{
  "model": "sound classifier",
  "dataset": "telephone keypad tones over noise or synthetic speech",
  "train_examples": 39062,
  "n_mels": 80,
  "hop_length": 160,
  "input": "log_mel",
  "spec_augment": false,
  "win_length": 512,
  "targets": ["number of keys"],
  "num_classes": 9,
  "arch": "convnext",
  "norm": "layernorm",
  "hidden_act": "gelu",
  "mlp_ratio": 4,
  "dropout": 0.1,
  "inner_norm": false,
  "subsampling": 2,
  "layers": 14,
  "width": 192,
  "kernel_size": 7,
  "label_smoothing": 0.05,
  "loss": "cross_entropy",
  "init": "kaiming_normal",
  "residual_init": "none",
  "optimizer": "adamw",
  "learning_rate": 0.0021,
  "beta1": 0.9,
  "beta2": 0.98,
  "eps": 1e-08,
  "ema_decay": 0.999,
  "max_steps": 17000,
  "batch_size": 64,
  "epochs": 27.9,
  "lr_schedule": "linear",
  "final_lr_fraction": 0,
  "warmup_steps": 1700,
  "weight_decay": 0.2
}
Rows from block 2 of a small sound classifier, named by matrix and row number. Rows with one number belong to one neuron. Each number is 128 + 32 x the weight over its row's rms, rounded and kept within 0 to 255. All counts start at 0. Numbers have three digits each.
Before each neuron's rows are labels from the 100 clips, of 14976, where the neuron reaches its highest value: "peak on" is the class under the peak. Only what is clearly more common there than usual is listed. The data: telephone keypad tones over noise or synthetic speech. In brackets: how many of the 100.
# fc1: MLP up (model.blocks.2.mlp.fc1.weight, 768x192), inputs 0-95
# fc2: MLP down (model.blocks.2.mlp.fc2.weight, 192x768, transposed), outputs 0-95

peak on: key "#" (25)
fc1.471:177202182192112174158122090114131164042093131134102093067076143106152122119111061125099088067097139167154095064138134103088097109173115114108073089167111186091123184119113118183101147127134144091107172134181144096148165098127157090157164119114136167135128121184138097121111164105149080138
fc2.471:110077181124106121130093101185087128136113128120142129132156166113160124105105183113098131180159104150132173161113049108128133116151137184126127174161110101178109117099113114147129152131161112063126100110160151088174094147119182083157132157100118120061091144174154171104111171112068183148

peak on: key "7" (34)
fc1.725:143156141097116116172169124103165096151127163154122124138087123091128081119129148103169091097156127134137150154087185087132140138169081086163089141152100082124128147180140118051131168107102118129192146114142134098131139116129205199200123127127149140171139063127128131075135228162129121173
fc2.725:086097102101174092108171113112169119186134127153167087150114118091087198155136122114140114128095170174117179101169132163123119128147122118154130131164101120130082111147126115114125099095143174100082113155163086147087105154202134058112150124114149180149187109124141161146135129176178127074

peak on: key "4" (25)
fc1.367:128154134160170116161164173109099183125124118104111114119107109057139132097111115124153156153151235135151132115167098080164170121082113121146178140118143215218087125143140089104139125101123137136116131119136128125162130096132165149145121168124130173133193169111147100093153166116163066147
fc2.367:104130090120111110139155146076122163155176137113055117166145158139129156175123063178099143145151095126168067124170130142112096159112118115122094091103185104141140151164083124092124182076118164103143134146135049171111096165159129163117103163068138175183195093087094140103124159096068127109

peak on: key "*" (40); key "7" (25)
fc1.98:121149107098120124166108131100207080144120162149173155156050126124133097129145151140152088083128152185148149172090169132147133133132119088196113177130091117218156174175130135065142119088114084100126158114139143103117145094142175208162094108119173155149103074149125124119140177139144132160
fc2.98:056123109101135108098137119190151129154135095132143095122092108143115193190091134145104098133095145189121157110127106221123133127121129126161164128175100071106117109128146115124075098074108162119118075119189103172099104134167131091114093173150143164144178101099141172101128101158172148062

peak on: key "8" (33)
fc1.184:158127141101129114164127103089174136130117149144204140150091171142123107166105177165168087073119127135142139223098154142114090136155127080183147158118099123141234208172117140096148135146143117041132168170178154095096150122123168173142086121124165119158066085199124132127155158133120142163
fc2.184:077085090130133103086134068177161127173146059157141125088098086162144169145108142118118054169089139133135163121143093165114163074126123126154143081170093040146101126159177102131137089093152126131101067122167117135113115152182155080121096146123158155135144092081183167076107134116129114126

peak on: key "*" (27)
fc1.697:082204174170121147149135085094204136042067175119156110069102135145133113144141141100106078099105171191123071131067194098098088123154120180127103147138111170140114161179094158139080113143180169128116140116107137113170158086110149132143045124106152108166079084211095116126161161134094156123
fc2.697:124106113143125094166160108136109130198103142131120139097124157085150139178141136141057134158110130162157150127131047127063107125130128183099124103204147063218124090138114135085145116137150133149146121115103136097127111150121157081126127178087136136092158061123129120104113182129084140113

peak on: key "7" (38)
fc1.515:078195148158123172143147076087190137032083171099184121040103112128108097123142120086161098113108153210119074139076148109099096132131148181108102161155113145126146149154112170151078091133175167104129108113130148114115138105115157147150052143102154130156074068199062142137173173153093145142
fc2.515:140118115158138085148158104146071107214125133131108154117111150099149153148116133137083128130101132183145152126139063126055112104135140182109131138186165071197126068150099151103151126156149131149153126128079143106107102150161152065125135191109115126122135075121128118093122184110103153111

peak on: key "*" (30)
fc1.35:160169133120149109126109112121166173131116163106153139128129159154108124138127161145193064104131057111126110128103128168113116145161090133142139153111108110076181131171095143090136125158094199090153141115151148118096152078092192138129083110139158127185112103177027142129128176088111155140
fc2.35:184126142103136146110148113135138149170140098061089129065129108131111195157093091155108117135121154130122087156131080145130140173117117104209111071128176143112126122180131142103110056122119168150196116081127140103122059149186093157138148146122137126150152142094140120057167104082142112139

peak on: key "7" (29)
fc1.437:087189146152129156137129080059182145035091156102179111054098110140114113142116129081142090113095124178118071137068159118090105123160132174116083144142116137124164122169100178118089088156164173117128105119111155113158127103110159163127063132099166108166072075180078146153188177147118171135
fc2.437:132104106144148092169186102127083107214137140150112168100099128126139152163121125163103145118070149152150154126141085139068116119140156177102136097162181062181149074185107143103167108148167158145141123118090142105087101155184157058103137174132121132111119062103123151079111173120116173103

peak on: key "3" (33)
fc1.511:102144153088161123155136160120126094132153130152130167143113119096117133194093143164170081087127135114138169150111163174140111137149132119194142136120135091146192186173160107126097139129150135102166195200141119121106158088113154233134081086117188105136079081158080134120128128101070133186
fc2.511:120115114107127086105146051151204132115148089137170102087137106129133194163129121101117092158111147138115148150134145165137136160122106117177137045156111107090089117126142101152129110077158124120069076107144094135122125154153146115152153112162175125137152131074163159085085090122143134131

peak on: key "*" (30)
fc1.691:152154099106159153136090093108193130132124209141151094124125132104127155151096167177141066087129103140122104166103154172127102125193101134114161138084125122089187142161085141141115140144102161136141176150150142122082158100110161132125073135111160125156092127210092166152148152107127150138
fc2.691:191101075147133152094158099154127135163150097083096175093109153112138135119137132143077090117105106146110101133131142124094128161105084127181099083093168132144153161187133171101097066157122151187155143076090126144148108167168123138145123151081153114096146123068158135058105152088077102202

peak on: key "0" (27)
fc1.342:076156131121116153157117109072166152077080091113173123053124088123127095140100141093150109090130176153117089170051138131063096107129117182058107155160114120110167172161125169116109096177138133085113114125121154087179159125109106132098098114103141103145088095199118131162171132145102147150
fc2.342:123114069142133070082168111112115080175134088158162164102103152091126141143128069094139097117179144133117109159200040154142111141163121117136093170129187171189092084141123150123151141124151141121104152147103148148115124157187145069180138174114103116108160106053134118148101141149061181060

peak on: key "8" (33)
fc1.31:135163134090130096174145123125160108153121142118147155153092116135132096110135146111181050115147126138125155158078170132136136154179090108156111147140107093145139140189115132038118167120132131092190140135132163105117132082100180218184108114142175120164126055153096110100140198151110138161
fc2.31:107101132074167114108156089140196118175139105154158091141121103125083215176120106132142092145099168192101175120135138187133133132129126088150160114167110126124086122136157132139146084069130162097108112133161110130086115143192126088113141103140140159142157139117159142102138120125188114092

peak on: key "4" (33)
fc1.475:120170082148161134198159118109110183122173134156095079059087091065119123137107089172157130068126134089142102156131173106109162082071106082098143168100120127142130108124146050128128153100102096148150100118156098113159121159156135139112130110142080142132143146131158135112182183126189090167
fc2.475:117112097154180135116125076135154114138105131164066159094098116181162068088132116136156120100130137140138161072154141116123139142149078187128051124103210121166147131205117171081159176166160172104117137090148095182147055166182161138081139100168135134135086128127107043118122095090092143154

peak on: key "7" (26); key "4" (25)
fc1.109:141181169165132088157167148050108177079170097139144130098093160098131116116127115104165119104158097109128148119188128046157157129093131086119171124098139185103147137141166112097164062096153142152165119220137141180175123162128147098122092109130129152159171140112133204097158184125132078146
fc2.109:076109106164145124128120062095158137180133143159109148150080127150119110125167107164106136097102105188155114099114107150095127126095083165136089153120205074172113098148152160075177150147112206095126129165115077187113118181165184092095125125067101176132122102139132087065110148060068154125

peak on: key "#" (44)
fc1.442:139146178160093140140148068086213096035082168112153154079082134148120102134136107088133138098110160203122115219103167059087110120123139129118101180135105181157153186162100170095089048122183112084098124103148142117146137150136143164135081125119146143183060078162104128116167167143118134152
fc2.442:056122089122122127123149154124114136212099106149147158131120119058137156162089102164121115092103148208129138135108117157077113140127108145089156146208125138171116088113189161076119095125080169147146135137160098136100114133149118080099137187113119170115142054098107118096152154149117147061

peak on: key "7" (28)
fc1.373:080199157164125169134150085081179141034066163105153106061092120134140101144140151109135090099105136205141074139074180090108092142158172178141106166138126158137153149152090152149084104141196166113127131101114135127138154119126134148138054140091177128161081079188078147135158171160098141146
fc2.373:131093115157112094136158104146094119207113140136131146088118122066137151157127129155085121157118132161131137126102061128080110138142135171108121136199160065207137070135086147107132128143129118139132119117118143086126117169130142074121109181109130132098114096140111122099127182114107168132

peak on: key "7" (50); key "*" (30)
fc1.549:114176096172123110122143077126217155055063166107155106030106159153167133143134154123098095095091143196123072135087118090131116142148143166155084124132123212137143165149082142133103137126176157081125159116137152114123171117119139146118086137131180129155109084191106110116139167164126149140
fc2.549:110065111161102113159168098146099124188154173124116110120108146130150121164115159146102120193137164150143139114106087126107118140119145199137145147167146078072149113166093164129124132185200124098152118136114119090144109152133120104139107180158156106124120076136061137093159177097105178161

peak on: key "#" (26)
fc1.508:123146146188082126196164120092197104063113126095098105094054088106129107135114079087114102129089151161101128160093165060100109109146095108139096150125102163130147160128132128073174089129150120120118144156143116146174127120141180188171090132130143137151138089147140073125130180134143123165
fc2.508:084189179093124132136147117123140124200093159193132111170137171099138156151130104175139135140130172174127160124120133150132121084108158129135127123178121133172092057117176134123102103131103144150135157117130059144085089161157151066108116153071138215133175087116133101139141147143133102084

peak on: key "*" (53); key "0" (35)
fc1.170:165255174155149167148122103136083118106066121158089111085115176123173160104117104108102118040127172148119102107110095092056128180173138101109104112122136175126136199171142117116119151109097129071135202131145132160144167062131157126137145136067137161160143118188161087117058157131132083142
fc2.170:187109146131072150138091133147045176090119153130109054171102148084165079147161148075067117190083118120120123162066088099159153158128123165124107165109105057106103133125115111169129165169173116079089082151115103101129156123067142120154118130118139130106093143144106124153150178137134158118

peak on: key "4" (30)
fc1.28:131168191145114085165177142090113199127153089111132148128117125071103100122121096120115174170168149098136118148172139043174157103089109087138188171101110165166113160188146118084100081100124128144134083155144167139177124132120164127139109097143145159134166127125108141107171191094149060143
fc2.28:088121067092140088151125144045139110167128115144079141172084156143131132149162044188123120112165145131150117113158124145123099120119136120111084135094169108184127168170082168075149158111110189090170126143092075160089089151184142104101107134097144156135153088106125134113143149077084124083

peak on: key "1" (26)
fc1.120:146151117171169167141145120100130165111095145141130105060079147132151173156103131122209077063123132183135082090120136099126130147162081149134104131058150119127139155125126146116141116129176184103154172131135141169150154119115133112100116137093156116128128123158095170121148136178133103177
fc2.120:175079124170133115127144106184058138132121191136089144095073096131113074123151184148083138193129119185114103127112156117099178123158108168178126146113187123108145137181123120152101134175136142094119115132124139134160112196112086117123122138153073056076179155172136137080107143078119190195

peak on: key "3" (32); key "#" (25)
fc1.538:124197126185144131117138085134165146059068138114153109048128164130161123151135154121113055078104157196110079116071157098080093160181118175107088156143126156143117150154123134127143139112157156114129163123139127131149153125125146141129070124112162105153108091199116079126098153189082146174
fc2.538:154093113147092088154157087169106133155114167133126139105114128109159132166125174139055112185114122159153131133098091120089109109141130193129110103186158058211138108168110144113128143168150104127126144103112130087156095170116139104145096164107157108096137059157095146109105170130090172167

peak on: key "0" (40)
fc1.46:149181157132154136162144039127174140120132162169127120098082100087142126138069104192135092068085118139143133140126188108103114126151106094103125113127096145115219124152143067134157153151115143133144149161141089105121152147157163131133133118114136133155096113172114128128107167067125111136
fc2.46:133068127106107200056087083176116120136153141103129153104209118122158142121206138127124086162103162114125088111129096144117129156142106206192112149150124156155162202136138129092134098153115151146163151110138147086185131160166133208151117123106124129132063117143166174113126169151101056169